{"hop_length": 160, "win_length": 512, "tokenizer": "word", "vocab_size": 20, "encoder_activation": "gelu", "encoder_channel_attention": "se", "text_encoder_width": 192, "text_encoder_bias": "all", "text_encoder_parallel_block": false, "adamw_lr_other_params": 0.0007, "weight_decay": 0.0, "adamw_weight_decay_other_params": 0}
Rows from block 15 of the audio encoder of a small contrastive audio-text model, named by matrix and row number. Rows with one number belong to one channel. Each number is 128 + 32 x the weight over its row's rms, rounded and kept within 0 to 255. All counts start at 0. Numbers have three digits each.
Before each channel's rows are labels from the 100 clips, of 14848, where the channel reaches its highest value: "top examples" is what is common among them. Only what is clearly more common there than usual is listed. The data: telephone keypad tones over noise or synthetic speech.
# convs0: first width-7 conv (encoder.blocks.15.convs.0.weight, 144x144x7, each kernel summed), inputs 72-143
# convs1: second width-7 conv (encoder.blocks.15.convs.1.weight, 144x144x7, transposed, each kernel summed), outputs 72-143

top examples: key "0"; key "*"; number of keys: 9
convs0.143:182079136116106172125113147153093098224148042112139109113156216130123112171127121083086126145105124110153097123141110090139128114113102119146102168124074163143135141101135139123146132125105103155145169137084145146158
convs1.143:128072125134151109141140080116071091128146146141110056115141096141164164111063161113180121138104149185170184100138137147121187140128091157109103000068133091118138122099131133151097113108112135135133072118176157129129

top examples: key "B"; last key: B; number of keys: 9; last key: 6
convs0.119:138133146104090125148156130179204103106202188060183120164095156141116171170132081082171177115157143159132108143099164163154139153077102121129115134139147174146095160144111087131221146148176096143165113138105129111120
convs1.119:152149110144119100121172115131068157147120147032148156157089088143114150230150120145137134086124105129154139108094121120109136097166141174091211109108119088089165134064148168141121115080083126106156123044114121163103

top examples: key "D"; last key: D; number of keys: 1; first key: D
convs0.32:156122154127177160126098081159102113137116115157151127103131162107134164157085162147127186115078143111109115071139110153140121127057105104105107148062136116128123125143126165147214083147093118146101079141109166052135
convs1.32:152187185102124137157195124064133139098124180206138111084193178182119145126123157124138118150087153118108118060101157100141101154216091121135133106120116171070148137118161137095087136105098198163122140087102147115141

top examples: key "2"; first key: 2; number of keys: 1; last key: 2
convs0.6:094134113101081123140048062120190117152121089106115153131135082152138090123162173134103109167081147137170078135126174104132117133084115188145167153112062156150136013165163112106127100109113133126078162149099139141092
convs1.6:128136107179158141104081156088167133135085106130146147085124175166178220080139179113097125121123163155119134159145217106150103182172132107112131166104105113144208079121132128090113137126128124217129133140118138194143

top examples: key "6"; number of keys: 1; first key: 6; first key: 0
convs0.28:127158162154145139135142236113073140136068112155129160224109097127137193191143113124101166150173161108154145133130153125097154194129117129126079154176153106166153180146151147118092178146147116166138094093110136136135
convs1.28:107131126079113113078094115148129125096080122192157128108105081138160132114127109133153065191080169132113132062176094125143099089124170154147173099112111110104095103111112135091229177108138135122113209138128119137174

top examples: key "5"; last key: 5
convs0.141:117118124118105143138147157110135094144129116130106078058088113102134149090134072115127142158082138122127124169126135122098087092099114084115159117143081113103093079185165108127141156156091138111179169122111172091168
convs1.141:065087103109118144115158144124110134141132080109124165154144223150144159119103108130121154138144094125127086165162098137143098104144109152150131101119114137174182088119133119119142164080126127115162145142132137139134

top examples: key "D"; key "7"
convs0.9:134082118142099142118136086178143171132139131196045157067092152146113096137056138141104076155071093129161098128125117131097161181102116102166157121157129125114138188137139125150068135104131129200132138115140128153139
convs1.9:115126125093139142096125169126058076093175127162124099075172071160160103165096102084106141150059098121071113160120129113150092134081109143215120140112122106141160096131141117170125160095135126131171130154112198112146

top examples: key "4"; number of keys: 9; last key: 4
convs0.62:102103129117112090141133069115151091122092119096087136054126188107130073057137138158133151157124148136091153145106068146147116108145140158094102154077108199119075075082094167129122116195127126075124117136119140148103
convs1.62:133146116140105083129129144124117132132072118146083147111127113085136185119190132123190160104145153142124112116135103082131086063118098188155089146102134168139132149157138144134070171107075162050140152157111078060083

top examples: key "#"; last key: #; number of keys: 9
convs0.26:128112171114078126083077125105161113089103201146074143120076142075109117103097109138214096096120125157115147224085089094134105165103149134085220116166104094103151147158142077150096140131149085094140116142059153142175
convs1.26:190073134130140128171094094123119125118115133113137142124098163130078109128095122121097130189106132080139152112157103124151150212122095074087098154158096161074120097138119154122117154121090118110175143101154151116140

top examples: key "#"; first key: #
convs0.93:119130145072068167102088091123168093167104237124096140091144138152176143106151094135136140097135120100099129148147094104137098177145172114087173117146178176143131069092113056069142141111106088130122128066123129131132
convs1.93:110128169111117196137156129097039141094086065138124114088109166113125112124157116151090123109113168136083182087147078106133128189118134074124096135150093116102162086105141150154102141132133141103092128104146112061081

top examples: key "B"; last key: B; first key: B
convs0.15:117161133133120063135082232112134114152110104071096146192142187106148163108156108103123146138152128130112176166100115134137130144099085156100148146134144097120107169134159107167075092180091108113163100075129145085085
convs1.15:117133132072150107206124186118090113118134157125162074090109085151095098092078167131090166124153140161118158134109147118074134156182092170112103103120167112111120120161122142156255118126141115093086097137119199175148

top examples: key "9"; key "5"; last key: 9; last key: 5
convs0.118:164108136084111137126141134132177141143119162067164113139156174177080085089166092139153157052150123146113094224130113158104105072186105128093156154123119132182115082101169120153132148074127114112162122091219132149105
convs1.118:116116139112167076195092133069122129075109121125063148111155148124137141097150109151125110127113159094158160135202151129135105057097161111125153113090121140118167105131110141098145106095133104080074183158129084111162

top examples: key "7"; key "5"; number of keys: 9
convs0.135:147075101115081127117114145110107152161153037092136154109152103101126172120091168136128129129129117114081098063164111149139089134180108094133166140107224115125107199123145140156207156133094122064126182116115127126100
convs1.135:174138136121141085074139136146115090133172181125123166167109128166200116127065123120158072113090167199138109050116167115098140145132170126188107099102101140111089077105153179137079186136122111097089099086137109119137

top examples: key "1"; first key: 1; last key: 1; number of keys: 1
convs0.130:148123128136097136089105100172154114181094129122139138104152098128155117081085124139107165163129087102125131120167163094152197135086116142153125187122156131148156184076128081108101133123138140089092163122114081100099
convs1.130:149061115109137111092145075144137120073115142112156123060120109095150111158088147078116148117093084218126098120176060154121116140104081140194138104101118108132146157155133132156131095145128119120173125125122143134146

top examples: key "6"; key "#"; last key: 6
convs0.60:121203099114077113138157110115166090059113144150128111121129142132083141115136146112150104066086105150098108121135122125085108069103130119126127227170092140166139097140127091161073063212103105113164158177127141118147
convs1.60:093092091139106110173156208138071120092163144131173106207140185082084097183153111131101093108100126140128094137093119125159141081114152042108128096094137146131138095135121145078211115131143135110110103128132096162129

top examples: key "4"; first key: 4
convs0.90:149118084138120151114095084100111146119141173134141101168168194126115096074104138133096124114091059102083095098117073105150143070172146128143113121228140176079174126132096112149134129127126111145125158033124118140149
convs1.90:127112117103138126255091113152103081109133085114127100143112076128128123174101139125122141099087124124125121171099087118103135112127192188125108105061144079145100176145104192167044146173127124104087198111134071111133

top examples: key "A"; last key: A
convs0.38:101148119137123103121084144097135090124061128069140148147127152139119102095103117125101126212095136125110103046130117112137146143132137136114230135109077159090114127075152142074158155164163127063107124191160118069062
convs1.38:160199116165125132144125177150180099195134145148154154120132155093135185106131114133134205102137150136165142121164136101132187166166121133141127132148096163148113092123119062144149145151061101157123171083092154158089

top examples: key "1"; first key: 1
convs0.61:120048046143089168096105114166148139124154128138110105113118085115100083096118149094116129096108139127123131126119113088112167110092120144127161192141056149121136128140132112175130150146116157115129144143121174148128
convs1.61:103100119094164129098099125100134114145109122114116169094103164132167162131151101116152146138155144145146075174160144142109151149110000074140097132085143173128144152160113106111160200120155124123133147154152098093090

top examples: key "6"; last key: 6; first key: 6; number of keys: 1
convs0.99:143154117120086114082167169133074118134130151125160117161073099104102139154164132116163104120119133103146115079102141144134106036117148168129166131128095101100124156130118119106153090137118112079102112116137132158117
convs1.99:132115140126148089156226138093110138100151125118114156101127146192110079145127152177144160099077164107092151100140171108126090026100090169080089082164101141099126124216099095121201134173144096091112149124144120087142

top examples: key "2"; key "C"
convs0.81:143082099179121114146103128112108115090110124116131135106129133144206124126152137113143155076094070142174167122142118098155092090171112118129112156065177150134135095110096142088123126131080109169150144059109126133166
convs1.81:120160125094148114106077118153079145069044111146109110112176090137168114101146104134147122089100098122098113106136103145122066115183175141144114094073119136158165111131132156095082106168133100113078157113130074100080

top examples: key "7"; first key: 7; first key: *
convs0.31:143088085134142159060097111147129125122179138124195125111135116112090119131086126098119130140114116119161120085168122086134149123120199141166105114073100128197163195115125084152147144154139127128101133159108139149064
convs1.31:146132163169116149142143077134091116120199111120105149129124103120141109100108140120103121143151091169150099074147155166136199113120000142218107120102152088172092156127114147134164104103132103086078128084114071093115

top examples: key "0"; last key: 0; number of keys: 1; last key: D
convs0.77:095135165176154020109031065160125157152114144168150149126097115142101157081102093136151178160103103115115139132135156138144199147137091100108147146159108160140148173153105102089117109145134095049051129123118126088090
convs1.77:142103091148102077108094101174138141145112114255164114090100129173105144098091121152141197231109139185117147127101115142117173148111121109175143121133129132111110119087136147130100129099117124035092122108076197129116

top examples: key "7"; first key: 7; number of keys: 1; last key: 7
convs0.43:090112142084117111098062065129104158097159143146103105093085191137098116178169137168114180128144091122164118122129108148132170136132126160132147080124138156174181172109166157105111139109119122166066210179110159108097
convs1.43:198064110155145157063090135149085148185223138164136123067118084177132123087156116135110163177150120134115162114121205089111167154113100113128122136107138077098111179140151129135137150150157129238086132122111117093136

top examples: number of keys: 4; number of keys: 9
convs0.84:114132134083087137084074124150140120150124186150123097171118133161111068114101078107150099127149110112123086116137177123152135148116157130205162148090103100160099067095220118130090079149163077154100082172130107163170
convs1.84:171101114092153120182116129137166112119129129099103155100133140073166060091106162102146175163089101086155104143159088163151148137120125105103150086116104141144189098086077087147163076091145124080086095124121153129063

top examples: number of keys: 1
convs0.114:162125132125229106132123139126105171157118098143109140103120167090132161101143100144132120130125149114145186106151169109135098136141130107147086127096080091150116092133025112151140140156114110124142144066140105131103
convs1.114:147083156158061130089135150106166089112122076149201172180086079116120158088122102147106170179125204089129120172156081109135127145149143092145180146143173092120165197120144106115091114122175135110078159167162102136143

top examples: key "9"; key "B"; last key: 9; first key: B
convs0.83:165103100138185150180131075141089145069119097105118102078169111118084148108137141095111139155125125153119140134107129095109101145130099116135040123109030135073115132100108096144230126100153078110193128160128083157061
convs1.83:060149156162082091126134153116165182146119127112084158152111125158127138121157121131143122072129084140082133143114116129151069182128123131135190103098175099125090159091149190156073118148121102189150158119121131157148

top examples: key "D"; key "3"; number of keys: 9; last key: D
convs0.74:095102145126142115082099088089173150152141172144131133107172108141091118159128150152129158168166085156098138153135091090163085177100075131143120137155093186109074119132141155113085156143056137118099139097130133172146
convs1.74:233142171141101139120121101134162104139134072153095085115124152142119121123137131143181147115116113117123128131155153119129094157165158147115117134167148133102153137145141121134142132087141122102124140134142166135128

top examples: key "0"; last key: 0
convs0.19:126111082204127127127130169146101164161100132055148132108125173091165143136143127134169126119125130116162145122125126125174078138061131141144098178111185150129144127132114137177108142182094163120105126046130103157220
convs1.19:110119112123129082139112065114080162118074097088099097109128082125099114190098106108110100112112108108172170125064058114114121147178135117104082116124127093108136160142120135090184088173134130108206124106125180102094

top examples: key "4"; first key: 4
convs0.53:129107171128104143070163082143121157147142070131140136100098093086065202179107126115105074142111089117119112158125108067099110101094117125163059155153077111105107113141086162112204183128068105109134116200116090121076
convs1.53:135099120138159091189158181155133112104161102124090128175094134145084087178097141086137120120111117181152149074147127151098111141092095111059158092121158125117103167160155155111106095119109087116168169081114150146138

top examples: key "9"; last key: 9
convs0.123:088162093127092112117136102109156145114145104142113064160101149131159075095176080118136110133137100164110134158115131148089106067091110157108225081122059168155125128130129101102145127103049096142151159193130161135102
convs1.123:129121085123160098156141171041094112195203184116128112127107151105112164123156114142137127122158144091142146134138143135112181137125081099093153131114150112105150108143108137059127159196145148180087109099179113166163

top examples: key "A"; first key: A; first key: B
convs0.79:109153096128116092107083104085112087090036032146076128129147085152096091092122179087151099145121100085134106095156119141125129107133109161108154154115000143127128108133194160074153161109141124107152125121175160170109
convs1.79:208111130154149160131139128112130092126153150126095098135144110140094176098140132109192110132125121162121126102125194099125130142095191108121118122139170169097057055102096141145105144109151122202135070183092090177099

top examples: key "8"; last key: 8; first key: 8; number of keys: 1
convs0.112:098113108097100123148032064128149170151126122097094091107110127137150127152122174175143116112078100079110119133163149173083114116113142124121107064114083080155196103199135104085120128108106143128148167133055176089108
convs1.112:158164132131112165101137106114090114145102098164154097095161154091201091135107139093132096116053137110125165115183148164118165170116126131150127120148157087136162086127119133097130101154155149255097134125122099165144

top examples: key "1"; key "*"; first key: *; first key: 1
convs0.116:129057116114112096122102042156134128149112075119093136076128171121088092101086143126162128072133122119166102108091125083148170139094150133134166163126072143087126081071128073119119137196124129167123178173115116146062
convs1.116:119086136107144111096129122119177124162120170104123182107107077089127073130149098121120149101147172088130149105100128111105151157111112118167103129113116183109082214076159133146091142134105141142103126120084082062131

top examples: key "5"; key "7"; first key: 5; number of keys: 9
convs0.108:130117113101093107145118168104086094175097095169075146210118111130078120132078132135115120129121163156122090121127132178149075161113152122143137125155129122116124073082225134108101137069141077150127088097193111121102
convs1.108:112160114148177091180105110138111130119123135087127115142152132126237115194111084108167074157138166069144145152171112108143109158109126148125163122119120127171114106110056124124229103053129114121129186124140112191183

top examples: key "8"; number of keys: 1; first key: 8; last key: 8
convs0.127:146087087130157130132070068121125101098157160112226131125110143126125088168138119082177136117188144111108105101147146093089102145119140129130120086137112099151138170144082158090166136137092121121155143100098118132196
convs1.127:114159118126091186074109162139153132133142093110088101139072104182117165157114084145109121143139130118112117113057128084099122175150140181122185161110160140085099105124134147140068140174124119108170081068096113127154

top examples: key "1"; first key: 1; last key: 1; number of keys: 2
convs0.138:156074115137074138109132071146178152175174197184092118070113115116105150177130155154136096111114078130147121107087140108168151074142165150189158118138109135085115121159181112165092108138137146137089173126102145115178
convs1.138:157094124141140098110119167137131165106125085086129088066131134163071195090110155143163124145118100134158111173106129137187092104155104098188086119063147126104125135178138124131119144072121138150188108108118113128125

top examples: key "2"; number of keys: 8
convs0.101:189162135118086118091106089166149076104160108120106115057141132137123110137121123128078121194146101148105125083143100120127138072131076132104084104067124128101111113139127082165087125113137149107147146124121088124068
convs1.101:098107142116149128076105132104154099161138158149166118170133082104126095155140132112132104099107157255143157166143132136168115155098138148122169154084172152154155123201122177074076140102156139121121204128145081109141

top examples: reverberation; number of keys: 1
convs0.37:075129150121034138115138146113142117149120083139146157163146062127142106156105121122134130147109188151079155079108141157118129134117131131162192084103102132069109121163098083169162116111096125130109087114158140133074
convs1.37:150164093146153162162051079097101113090104220122156129127112138139138072163128101099124079099130141184179115105076123146129179151096099128101189156093188084124136083123094189138136128122119131092148127077116113099144

top examples: number of keys: 1; last key: D; last key: #; first key: D
convs0.129:138126124094131137107132110107097188128118124167120173110153084124088133156219140163175121122157162159124104105104118133148118148061116180113139139149130103103132084135115154139135172173096129139114061115155115127116
convs1.129:137098148077170067110147087117127167097105109187121133125127108159088091113103087126114108155191113141133114128099113123112114099205094255084141124058080128111124144076146070056097105131132108143169120139163192162103

top examples: key "9"; first key: 9
convs0.67:141114110113138164116208129147110064146108150156147148187130142137057128125179120198165077155193106127153090129084132104092102153157143155113148112108135120127129168088173121148117135118160136175138121151111098136148
convs1.67:148101166116108132154092096142128163130148115089077156098098125128070136129150131063083113136179199163103100103071130123147118174131142219100075110156099147071086094130140145117093172199123125133158126148124115157121

top examples: key "7"; last key: 7; number of keys: 1; first key: 7
convs0.21:170158119100122125154088201178178141126217115119131162162128163109050140179109139099067098131138126121072098111111152099131113122154145149138144132128155114161205129125174125200140109083103131155136189141118132140158
convs1.21:119114124109151105127108155137075097105255138088103092126131050150068123156084141127104041118101134137152112145073167133118117149146113094189120125078115110139111165128111136115184079146127127148125130130148123113121

top examples: key "0"; first key: 0; last key: 0; number of keys: 1
convs0.20:108132073133110205114121126118143110201142128075158093108169150153160173120123112129120113150123057105118153107140130119125106178123158100099192109160078132153090115135154100149152100128184109160140122145096137147090
convs1.20:117111134111142104150128121130083141203179146181158149091097200152139098080136138120132089121118140186117107176177160131089199182131159079099078122172097105103203128119137135117070138119102118160106127129137154091172

top examples: key "5"; first key: 5; number of keys: 8; first key: D
convs0.13:136154126096064073134150167117094075124112120140170120185132141101157137120164119129103109147117150101091091161147150115134151152094187126140178120114180161144140191130192125108151143101236164143122060121119092156149
convs1.13:149095098164171128111130143135119077131108060063111118157162126103122080138109141145124128172156087159092084101110106109113162139154135143170090105132096154137136092136022090087098129154063116108162136049099152103131

top examples: key "9"; last key: 9; first key: 9; number of keys: 1
convs0.42:147084126121116162108162104110107088129058094159132110140115120141154101070175175232184143143192124079124163149138153181087123069097152125159090147078038159137087071094107109078107137100131115113127127143119119126118
convs1.42:170067154107137142116101109150142094151057130085154129162122164085183169115129112114143201085201107130100132077152188085129110061111150170117162111150128162083141140122127119123118107111157142064107111127129130113132

top examples: key "D"; key "9"; number of keys: 9; last key: 9
convs0.71:130086156124099121129101146132224103082137085157117187140137105127148127092135103186153089102104118161160101181126152165111139132112094128106151135157105134077114077121096098139070074062116105113099150167143109092116
convs1.71:123142101165108178107105082129114143064145132151145184132112155104130135126094161128113123151113146102173130134067105106155138111148141108132122127166154144156184118107123116103116112107125153097137097167135184140104

top examples: key "2"; key "4"; key "#"; key "C"
convs0.36:154089133103128101124103201166126137124117152101140133114124167130118074142129096113122080109100089158130080199146151125156062103120055151110102133101157080165101119132151074123154119117116137164173113144139155128083
convs1.36:101098084118113171129112194158163108087128126145102066096134092115144129139086101133158087121137134134150135143221117135161095148098133047136099082073149167151185090086146144166154153119144129118130130126132076100140

top examples: key "D"; number of keys: 3; last key: D
convs0.105:178164107129148134093169135119135069132137144203111108155114084160128152115146123151145123173104148156132084090137109128104118151169133102191094192186102077164141168119042111128219137127117128170116058142141112183149
convs1.105:096141163132118119164099120112123153106104105153085179100151103149118116111080131086151154130107097081092062091107156159124125142094081133149040083085096049106134124141173182132087098114100108077120138152101161190137

top examples: key "0"; first key: 0; last key: 0; number of keys: 1
convs0.69:130092113135143124145167164131083132191165157150139181174138120134153163129165117136116155150169151116131126134113074124167113127078064205129175134144191171162185159177154148106085180152122165126087123152099116170173
convs1.69:085121142113117119097160097071129115197103076120087085122123108134209120133097100095148144136119094138147110131100096141144092142098140094102135099079147077156106126131109072082165158132150105054195181145117142148141

top examples: key "6"; first key: 6
convs0.24:138131168127091163142161160122114080132128127177117076194115107082144145197182128120119098151133155098129101098170135154101131102105145105127132210155224116130089131148050084154114163155104132141144106160128143137213
convs1.24:130114167094194073133133100134069177117115097087120166076099082172127122121106162138120129173139119131116144106147108152097099107116099182094061097129088110074187100180174150100225115082092098084129090114106129161156

top examples: key "4"; first key: 4; first key: 5
convs0.109:124104124131086132151112189109100109099110201114143105137121124109147138114101150123158141096070092123106100125150103098145134073122177169147112147178169129129153115133098084143055130099174140137140154110169123102158
convs1.109:080106121089137131057113098114098156109057140106110132147097138126152105099086105166142119086121099099138157139110148133127088071163154122157071140107094069161070145141140104158164111136121121128092160145125159108106

top examples: key "5"; first key: 5
convs0.50:127099116105122078191124167142104131026122062129095110147132114073135136176121111103125107101147157101141212141177155157137083096131114117098157149073202114137163170104118104122136153125098097116154114118122104096096
convs1.50:078140131174123146078092150155119152083148156196087136169150077192212097134099139119130086099127129205163095117166120106093073096112122124086053122095136134108126115102084150121184143127117100173091165124135176156101

top examples: key "5"; key "3"; key "9"; key "#"
convs0.17:111097150132103105123133192117131088108139066168117134160148097115165130166149118138127153110141112096125170112140129127115130138088109105137141133114231104064096161082198116102101112123062141131161103090128111132142
convs1.17:117156196164124117150134106144078128112111125107105137103147166098152077070133207107073161131128132225134119076108127125124120109147124113107060107141073116107116091191095183112195109110127154112120140142159163100062

top examples: number of keys: 4; last key: C; last key: 3
convs0.97:122126117126056079123135106133114133145158090128118154112124112158128143156128142105112143099142145106136079095154089094121111113144093159146163036123147096101100143133190172123111125169219109076080123104111144096107
convs1.97:137139131146188169136129137136165168125167142119149157180135127092111105096108124098111147112153124194117163156124191136155126123120102163131089192137025165095149119169109063170124159154076118103130157105091116133099

top examples: key "7"; first key: 7; last key: 7; number of keys: 1
convs0.98:145102104099133125098160129176108091036146169095128148122115167123113116132189101115129107100140183126093114127145166156137062083106164164131149085125138119148116165158120135167153172147140116121140186103107130115184
convs1.98:076095116093104118135165102119182155038172045204109124128125132114045144109079107171120072131094148141105117134086119064146101018085116101123119167060128180106115124127131142110113112139130117122151129082120140091127

top examples: key "7"; last key: 7; first key: 7
convs0.91:115146153116156104169066134157051112075170170072149152098118180127127130063157091119082160114163136138156066125114120128095123137115113127079159149179127145203184210116104160148119122135108073082126205101139143127133
convs1.91:122189117115125103170087115121093118211225110082145106167112110124081118181137120151103215135111117127102134138109128117108151147136144126175127092102087092082145159144114088199087161172127117133154125114092121137139

top examples: key "2"; first key: 2; number of keys: 8; last key: 2
convs0.120:111159174151108129148129130186100115117126185147108111139141073118120194154127170121130069124107082135095107188151155169094108033107154144103133120145148098193145156148164074116073176105170097167145166097142125163153
convs1.120:111160116162117109119149107170187161141170099148113091131104096117116081151129134119117075156078095179100141119202133121114116132117120075125143114146098060129144099229122138121142076091117128176164149151096165124146

top examples: key "4"; last key: 4; number of keys: 1; first key: 4
convs0.68:122165097122076115148126169104183136081094073119180112151125151138098122070146127097177094095116159107164145149104114135102085059095116079124155188115127115129136137116080134150160149157138119094130139104145096142126
convs1.68:169070128125146090180089168162157140056096131116115131166146152137112062119066077112170146096145116165125159103093168124141057051153148089099129097137165147095092097114093084114183126097124148118136128107109115082124

top examples: key "D"; first key: D; last key: D; number of keys: 1
convs0.4:086131101113133123138088184119162147141110108137116117146118116144107140066127107076115135158145158145130096162044125123098096242172116110112141144155078133129114149125118104118067098129128095084101110172132088160075
convs1.4:126153112107135129163125180134097114109139126239092123137142130100054092129110149142109180150117139113159103108150076132072124207106122076054135120122141122116120112146117095105207182156136098162150118117134188149175

top examples: reverberation; number of keys: 1
convs0.12:172106133143120133122132129120131150112096095108104144113130179078093144150125124116158153120106146133148222145109096142154106126129108109161115139156255121126152126149113091160155150120130109129113130117155132138146
convs1.12:117113191127166118176080073165074107117107140117087103158107127182098132168136121133095122127139065255109162118096100126135105103123118108095048126117110133122132133115174123140149110132107161110138096093123123124147

top examples: key "A"; first key: A; number of keys: 1; last key: A
convs0.106:130177153183118123060088099107145147154127140149088134080108098147142144101079153152143153168159144109107073119157170104142155128123111120102130136103064193083112130138120139095128109145156133128045140135115125120153
convs1.106:127136117122157098090108119150140095111132156133098107024178134131105074116167164124085140168118099109146106136110165135129160178095056156133128124125140126135140106113135102114125186160150131090113063105152091160079

top examples: key "2"; key "7"; number of keys: 8; number of keys: 7
convs0.78:097113105104114103139164102157144131122124095135123140108128122148114112106102128109110127141136146175120109140120159131119110102122146096128094176124114124058151069084119085130105051083171174108128140029127081135094
convs1.78:132059154149135126137141065153125109098082128149212105117141131096122150129116124166101124140144109143104113085163107132168079109143136088123126083128143139093109118113092135141124158095116100149080152153141160047130

top examples: key "D"; first key: D; last key: D; number of keys: 1
convs0.54:119128150128079091148110142031103127167136137140113144117160133071118149157153131155099088184113106121139049141152120106121128174127117122085141171152075196088130099119172122128079089097127123165083156146136082131111
convs1.54:135189118156149098112168109171108157144113135181088137066136116137125103138133134143141169194103093166142078105106132117107156231184168105085101113148104082119104087132116137082117136091127137146152095099128184225135

top examples: key "4"; last key: 4; first key: 4
convs0.27:105087112150103065090143083109152121189138135149124136161107163107118154141087132097109082059063143139138126107103129090140111104109102096151123153123124142032158108097150098145114161125155160104125185160076148130025
convs1.27:139144113129134100156141132125116161109137202129143167179107106126176104079106133143173127121092136145132109123139103118121149142093114165208130115153110156105076219102121093197115151144106119155089114102120133111122

top examples: number of keys: 1; key "5"; last key: 5; first key: 5
convs0.75:143158154119164126159116077143144094156159103125144143185126144132147120196128138174146117138191141130132086146160114137120137144119127162134087132117064127198182139117090095116129175132184087106208140110111097200141
convs1.75:141072130105128125133170189180132160137107096082159091124146072164222120121106091133124125140134127126161116066158167087104078163113114218095147041034080144122079124109128129117091120101079161110110107137074116130111

top examples: key "5"; first key: 5; key "9"; number of keys: 8
convs0.58:139141146154076219134096110129112090162131174123133162071144128121118130098164117118093102134150128073127135115139120067123137115069133192168156157135086171077138133092158076125191127138094106143094207094134095143100
convs1.58:133128110066096151093126145177123158178141132096134189191061127086156174138166103101100109077134099127118088156135153142093213164122140103101141217128086129179168182085101113117110145162161107109170145169120077107106

top examples: number of keys: 1; first key: 3; first key: 9
convs0.107:155177110123132176117126137132127053213125138132161117123087093099091127092128146142130136111149081087133096094106180129103106110075166142163125137084151125081120056162255076160123134128126124100140085104150169107184
convs1.107:129180124083131156132151153123103165104123131086120176162189195095167068155128112115139141146130163099144075167085145132131121106109131141137186122143083132156107160134067155124142175101152135129064189096111089138082

top examples: key "A"; last key: A; first key: A
convs0.39:120197143160058102161144141070160143141153170122074148108109116124121073130122172110110171131174117095104100101126166114090136088119125148114222162135131166056100100115104105163081143149139158113066196122102114177162
convs1.39:149149108086180115140173121116152153149154171120161108201208111114145145146142141127139123101137127140082098182110164160097114103103102135148129124136121186135116142124160145113133118135106144109169120143141112153154

top examples: key "8"; last key: 8; first key: 8; number of keys: 1
convs0.85:089128084161112148156141097088128136117014097093136116096141138137133142161083154126070142077053153107119096132145161139159077159125108139145118150129103129152199057138140143183102121121116149128052113169103143137077
convs1.85:173111136135124169136131050090187130124043175085134142117152087142228181128156120153116142092102113145113132161147157132157137119121141103155133125139121099101120110140136142141150164145127115238121096124126112133114

top examples: key "2"; key "D"; key "3"
convs0.25:115138152090123124138082090132156093133130158116108111061152101126090079110122126104111104156142148182215070154135118092175080100125109135122163155148062120099137080086172087075131120145117105106119108126175167162092
convs1.25:081122151188184130138145073132211110074138154160151150114193156159110163105119223140162084135154159077146159093141163116165118101109140114119102118133130166080111091133140125086139075109104131102165151141126097119162

top examples: key "A"; first key: A; last key: A; number of keys: 1
convs0.89:127174133168123055153037184089101145153119097125161133121103165159134121132031167160080111130065095107135149117105166118113124111090138192125147156168051123140113065125128083110112124110133098094168108127128120116118
convs1.89:137255096134143094114119161154148119145113170107202115122115063144123114109078110134131139151062073112136186135153143143105143128125142140102133088200155114143112168154143119127178113128125107106129146122138080214138